Weights of a small image classifier: 1.89M parameters, arch res2net.
Rows from block 3, named by matrix and row number. Each number is 128 + 32 x the weight over its row's rms, rounded and kept within 0 to 255. All counts start at 0. After the name is the row's rms in percent of the matrix's.
# mid00: scale 1 3x3 conv (model.blocks.3.mid.0.0.weight, 48x48x3x3), inputs 32-39, a 3x3 kernel for each
mid00.1 099 [152  78 126 131 115 167 164  38 150 167 130 158  90 186  63  97 182 142 103 129 213 163 131  83  91 148  85  82 214 126 156  91 132 164 147 129 117 169  81 196 141 120 104 118 117 149 138 149 175  64 142 129 183 164 122 101 154 102 123  77 112 164 159 131 206 120 174 153 158 118 149  59]
mid00.2 101 [154 123 102 141 122  70  89 131  97 131 120 133 162  77 153 150 114 159  78 143  94 162 159 152 126 141 138 114 128 150 122 180 120 143  89 156 163 138 155 110 106 176 141 169 150 131 169 178 139  65 158 126 166 150 136 145 107 109 159 172 140 131  99 146 145  90 172 115 145 133  99 147]
mid00.3 095 [145  87 156 126 134 129  98 151 137 149 199 125 148 181  87 159 170 122 187 186 104 193 131 112 126 148 148 110 154  86 161 170  90 117 162 129 200 122  59 161 182 152  69 131 100 152 152 182  93 141 134 181 136 124 102 120 165 113  73 114 142 105 156 187 153 132 126 172 139 170 121 165]
mid00.4 105 [148 143  83 149 120  92 129  72 169 148 165 105 127  83 122 155 159 144 171  54 117 172 179 131  90 127 145 100 129 138 149 177 134 147 159 134 112 127 182 221  53 104  73 159 163 122 147 120  92 133 163 129 107 114 154 149 173  86  83 139 110 142  96 188 101 131  93 150 141 129 165 124]
mid00.5 094 [ 89 209  78 105 145  65  60 136  88 203 102 103 161  87  95 110 115 196 179 161  90 119  97  97 139 142 101  86 149 163 126 103 104 112 123 172 158  78 167 147 114  58 135  74 122  96  60  67 144 134 125 142 118 104 120 112 104 115 105 146 117 134 127 117 161 136 157 130 112 100 146 123]
mid00.6 083 [177 111 159 111 163 157 127  80 100 149 111  81 131 126 175 113 122 103 109 107 127 164 125 140 171  85 122  74 122  93  96 122  85 143 118 176 188 178 178 126  97  97 172 196 101  88 117 131  87  87 105  86 151 113 204 166 161 125 141 165 155 124 189 144 110  95 100 149 102 127  66 119]
mid00.7 093 [133 108 162 154 189 121 144 115 131 177 138 154 134 148 149 110  40 107 186 157 125 170 121 223 151 141 163 130 125 181 144 123 125 171 181  81 156 126 180 140 136  91 172 142 210 119 157 170 134  91 182 128 125 172 162 126 164 104  43 131 126 150 188  94 128 114 179 115 147 121 136 120]
mid00.8 102 [111 145 174  74 180  88  96 135 110 170  61 115 165 129 145 122 140 168 163 199 179 159  77 114 125  86  90 162 144 116 138 149 105 149 109 150 198 140 118 109 124 121 170 127 102 117  95 117  93 144 147 108 139  83  82 115 176 105 144 202 159 173 146 188 135 132 163 115 114 118 128 115]
mid00.9 107 [ 98 145 112  69 105 140 137  88 100 115 212 111 142 111  97 128 113 116  75 175 166 168  71 116 147  70 120  77 158 191  81  84 105 128 119 150 138 175 113 148 126  72  70 119 137 143  60 145  78 110 101 137 128 143 106 109 109 165 117  70 152 103 128 130 178 131 117 129 144 131  85 156]
mid00.10 119 [154 197  46 157 132  81 135 137 163  49 175  86  70 183  91 102 145 162 141 148 136 159 137 152 104 194 135 134 117 151 169  99 121 157 127 145  80  94 173 120 110 108  94 145  86 143 169 174 147 102 110 180 116 101 105 116 155 170 107 117 106 134 126 137 162 105 162 111 158 153 148  97]
mid00.11 103 [148 103 141 101 167 130 127 111 116 151 194 166 115 170 108 123 122  98 164 167 116 110 162 133 130 118 122 181  88 102  88 147  58 136  98 144 155  62 165 152 202 173 159 115 164 127 182 160 115 116 149 156  64 144 118  67 133 143 130  92 120 160 146  99 127  71 127 104 142 110 158  57]
mid00.12 098 [121 202 184  93  80 126  93 112  98  78 127 125 152 139  98 127 152 127  87 110 133 148 134 151 192 118 106 145 129 118 116 123 117 144 196 100 104 111  62 147 123 109 137 190 126 145 118 112 166 137 137 110 117 174 134 149  99 178 144  91  95 110 101 150 149 102  97 119 176 169 116  82]
mid00.13 096 [105  92 106 131 146 166 140 113  96 147 195 158  36 105 158 136 135 105 129 139 142 150 114 145 100 109  94 126 161 136 102 142 157 111 124 100 207 138 151 131  77 106 121 109  98 171 107 109 130 146 153  79 108 101 123 111 172  78 117 127 108 142 100 165 193 161  83  66  84 123 127 101]
mid00.14 100 [ 93 109 102 160 109 136 199  39 148 109 126 111  99 122 165  49 101 153 127 123 159  65 123 195 115 154 138 110 122  86 118 181 173 151 156  68  90 112 130 102 156 193  83  81 166 150 155 130 118 110 114 137 105 116 153 158 164 143  70 125 152 143 119 142 145 170 109 142 126 143 106 206]
mid00.15 098 [135 139 101 122  71 138 113 103  43 136  95  72 140 152 122  82 120 112  92 108 170 182  77 131 193 119 189 148 142 135 138 109 116 179 117 156 101 182 132  90 153  75 128 148 162 176  89 101 121 155 167 101 124 164 119 139 121  55  63 128 113  65 213  64 142 129 169 153 137 121 114 157]
mid00.16 096 [141 138  98 149  99 156 173 104 146  95 182 197 101 104 206  97 100 184 130 164 136 102 128 129  77 133 175 183  58  73 103 145  76 158 113 157 133 134 118  53  87 130 108 149 142 149 117 114 115 160 152 170 122  90 205  88  49 147 143 113 147 131  96  89 110 105  74 116 225 131 178 145]
mid00.17 093 [ 94 152  78 145 176 149  86 111 115 121 107 106 174 149 129 109  83 106 146 144 137 126 105 174  92 126  90 129 152 104 199 100 117  87 155 116 156  91  93 105 184 124 184 136 124 182 107 143  88 146 111 125  96 128 120 142  94 109  79 108 115 139  76 111  63 109 206 141 137 185 162 169]
mid00.18 106 [122 111 144 155  67 161 109 173  97 184 144 158 148 128 122 104 101 108 152 136 171 180  90 145 145 151 145  96 114 166 131 136  78 139 104 116 150 125 159 137  56 162  96  84 113  83 142 149 104 172  75 140 117 165 103 159 151 123  99 101 112 143 158 154 133 148 180  62 195 137 108 173]
mid00.19 104 [106 102 171 146 173 152 126 157 177 118  90  46 119 196 141  96 126  53 170 205  65 162 129 136 147 118 130 160  93 105 132 138 193 141 116 121 125 168 169 104 159 125 137 146 111 140 120 161 133 123 156 101 119 131 198 112 122 119  95 158 131 113 164 191 157 159  95 107 132 136 132 100]
mid00.20 101 [136 178  56  89 125 119 119 145 162  92 138 146 180 124 120 155 147  51 110 172 120 135 101 111  82 156 182 112 154 137 144 132 177  79 113 117  71 119 189 182 127 166 216 151  68 135 119 120 125 125  95 161 112 138 179 154 209 140 116 109  26  76 193 165  76 213 113 150 121 160 156 152]
mid00.21 100 [142  73 104 149 145 123 115 100 113 140 149 146 120 108 152 180 146  94 119 101 117 184 103 109 166  97 136 134  99 118 117 109  79 131 116 141 106  48 106 137  98 145 106  88 104 146 151 153 112  94 178  91  96  71 143 129 116 112  99 168 117  97  77 168 121  90 138 164 135 155 133 134]
mid00.22 093 [141 131  80 104 101 179 101 160 157 137 124 152 135 137  71 111 135 169 163 130 129 128 122 101 171 137  96 125 161 111 165  96  78 147 131  82 131 123 116 162 147 100 128 115 131 155  89  96 143 115 115 120 148 144 151 146 129 127 160 124  46 125  87 191 104  80 104  76 130  60 184 160]
mid00.23 092 [122  60  87 216 112 169 164 161 146 137 125 123 102 156  58 168 106 142 102 169 131 129 113  97  93  84 144  91 146 150  89  99 143 158 136 183  83 126 138 132 103 108  86 123 159 135 165  89  82 148 163  86 126 161 117 133  75 145 163 130 115 142 188 115  94  84 111 194 110  91 166 157]
mid00.24 099 [166 127 134 111 140 142 129 108 110 187 140 132  99 140 141 145 115 110 150 150 123 120 101  89 106 137 130  97 130 161 163 127 145 127 124 141 153 112 136  96 124  80 121 129 167  98 111 132 128  96  92 125 118 140 148 114 100 141 134 123 131 114  69 144  63 139  88  63 113 133 153 123]
mid00.25 093 [128 126 129 118 108 139 152 124 105 119 103  58 129 108 117 108 145 177 197 191 135 118 143 141 128 147 150 116 145 151 125  97 174  81  87 107 153  98 126 123 121 152 106 125 149 185 141 201 151  50  91 144 140  68 135  84 161 100 138 111 127 135  85 203 162 214 104 126 178  79  71  69]
mid00.26 104 [135 212 108 101 166 102 126  38 125 146 160 115 106 121  93 109 130 113 164 112 127 173 145 103 126 153  86 116 142 132 126 111 133 125 146 109 131  76 166  99 138  81  98 145 111 124  93 127 117 152 140 166 129 131 141 104  68 144 136  97 192  91 182 176 169 110 157 125 142  76 107 159]
mid00.27 107 [144 102 172 114 152  94 171 131 119 147 168 128 107 123 156 115 139 164 102 110 131  95 169 120 125 127 137 157 121 174 141  96 201  91 171 108 110  97 219  85 132 187 133 149  77 104 111 146  94 169 119 130 109 177 117 146 187 105 106 106 110 109 148 153  94  97  77 136 140 105 113  86]
mid00.28 102 [130 160 179 170  67 168 153 166 157 102 133 108 138  42  65 157 124 127 163  92 191  97  91 156 167 151 157 156 143 109 109 134 152 141 143 198 181 128 107 119 146 141  73 196 100 136  89 135 140 174 187 155 144 126 125 147 130  58 189 129 146 104 152 122 190 203 136 122  94 180  99 186]
mid00.29 104 [157  73 118 133 118 167 119 162 183 122 125 175 180  89 126 148  94  94 175  95 126  97  85 174 171 115 161 113 106 199 128  91 136 135 144 160 113  60 141 156  95 169 223  67 131  87 169 107  69 109 152 147 131  89 131 146 162 131 148  67 126 140 195 159 159 102 132 178 116 196 104  94]
mid00.30 091 [160  81 139  77 184  96  90 134 121 130 149 138  75  87  74 147 135 154 172 186  96 121 145 194 170  96 123 145 139 177 140 130 144 127 120 159  97 173 162 132 125 181 202 128 132 128 155 132 122 183  65 175 126 133 108 130 112 107 100 145  84 162  89 145 184 158 112 177 132 125 152 151]
mid00.31 096 [130 157 133 153  86 167 121 149 114  99 134 191 132 164 169  88 128 104 103 201 186 123 104 137 112 172 173 156 168  83 100  82 138  92  68 137  70 142 159  93 148 197  95 186 166 122 103 101 128 161  73 132 126 134  92 152 124  87 160  88 112  84 203 108  89 228 156 157 135 115 136 131]
mid00.32 099 [ 51  96 110 102 102 174 152 182 124 136  72  43 107  75 147 126 185 155  95  98 142 141 136 136 123 139 106 123 134  95  89  98 118 105 131 123 143  85  93 152 126 125 103 153 143 215 162 100 121 126 169 155 106 124 205 167 118 125 117 101 139  91 135 115 156 163 163 106 151 150 185 160]
mid00.33 099 [ 94 128 145 138 143  89  92 150 150 160 113 166 119 155 118 140 136 177 118  76 124 133 130 163  84 112 137 118 120 112 105  85 167 144 112 138 151 113 141  96 168 122 172 121 156 149 155 141  99 103 115 100  99 110 136 227 129 137 126 231 188 123 171 124 144 142 155 193 107 106 111 134]
mid00.34 094 [104 112 199 122 127  74 165 130  64  86 112 136  69 141 124 198 140 195 110 105 158 152 143 129  94 159  62 120 112 125 184 141  90 160 176 101  98 141 113 114 122 179  90 150 157 168  77 156  79 180  81 102 129  88  90  94 165 106 158  93 124 135 128 167 122 129 143  91  91 130 151 127]
mid00.35 100 [180 135 215 109 135  89 118 113 160 117 125 109 195 192 152 113 119 108 123  89 128 122 142 150 165  97 174 158 135 177 124 152 129 111 108 125 148 129 108 114  83 109 151 127 119 137 108 141 141  56 174 164 101  95 118 122 147 114 123 132 132 120 156 115 102  97  87 110  99 160 148  85]
mid00.36 101 [170 145 136  92  80 165 136 153 116 173 171 128  91 186  72  89 122 173 143  88 171 129 163 123 153  83 119 140  45 108 115  97  97 166 143 132 137 122 150 128 139 102 161 146 143 158 113  71 107  95 171 104 153 125 195 172 124 167  86 169 192 181 180 105 129 127 138 126 149 159 161  93]
mid00.37 109 [ 82 119 161 102 107 153 151  69 167  95  99  90  84 213 126 149 154 230 112 149  82 137 163 124 158 127 150 119 169 123 153 134 158 134 168  86 110  90  94 104 151  68 143 141 170 113 146 110  98 163 126  86  89  77 121 154 143 190 150 116 103  93 109 144 132 102  84 173 115 208 132 184]
mid00.38 105 [ 67 116 198 118 136 201 132 130 189 142  51 177 137  89  90 136 119 159  91 102 110 109 175 129 179  89 135 162 212  92 124  79 106  94 148 124 133 118 150 118  87 100 159 112 148 169 135  51  91 196 146  89  87 187 157 132 109 137 114 115 105 182  99  94 119 163 102 180 157 123 145 155]
mid00.39 102 [150 110 131 160 136  73 133  94 164 157 112 183 121  74 125 164 118  80 127  69 161 111  77 173 191 154  44 142 126  87 142 124 103 143 151 113 145  95 173 112  92 176  99 163 124 135 128 103  96 149 114  95 125 116 177 142  78 148 159 168 130 130 112 104 136 125 155  65 117 172 139  92]
mid00.40 099 [146 170 126 102 184 112 166  97  85 196  88  99 114  73  80 168 123 165 111 199 109 133 154  90 126 154 121 128 129 118 133 118 109 135 134 123 168 137 127 134 111  87 151 137 150 147 105 133 117 120 157 180 128 183  99 119 133 195 191 184 255  74  40 109 133  87 106 128 140 165 140 207]
mid00.41 103 [145 111 145  87 105  91 160  84 149 137 116 169 128 156  94 170  92  79  89  51 142 125 158 146 112 134 151 131 124 123  76 166 139 170 125 140 118  97 152 131  87 170 123 101 152  78 153 114 120 135 156 106 159 111  75 116  68 161 122  72 162 119 121  93 159 104  98  96 173  57 161 177]
mid00.42 101 [194 170  79 157 163 106  90 139 129 134 171  84 164 102 139  96  79 125 115 131 138 104 120  84 159 125 144 122 105 145 110  95 148 173 172 129 146  84  73 172  95 135 118 157 134 129 124 137 143 123 121 145 188 133 111 100 155 137 143  95  86  89 172 105 111 114 106 101 121  97 141 104]
mid00.43 093 [163 116 147 155  91 144 127 168 167  94  86 101  88 120 178 142 106  98 152 119 107 102 115 132 141 130  72 152 133 106 137 125 106 105  60 144  95 121 137 116  94 111 144 138 125  93 148 139 182 121 114  96 157 143 140 136 203 148 108 121 122 103 138 170 110 120 137  87 171  92 192 126]
mid00.44 097 [160 100 123 196  76  98 166  93 131 158 130  90  92 144  87 121 111 192 197 164 105 139 104 121  99 116 103 112  81 123 151 168 121 110 115 129 138 158 105 116 143 102 108  94 152 162 121 148  79 152  95  83 130 138 167 101 111 126 178  81 180 102 103 177 146  97 169 157 105 111 142 144]
mid00.45 100 [ 97 128 126  96 118 123 112 133 200 147 103 118 125 151  86  89 131 195 202  83 140  85 143 125 123 130 109 149 131 169 123  89 131  99 183 144 125 124 133  87 149 107 106 105 100 138 111  87 114 136 114 179 105  96  93 106 115  88 230 133 156 128  67  40  99 103  83  82 120  96 120 124]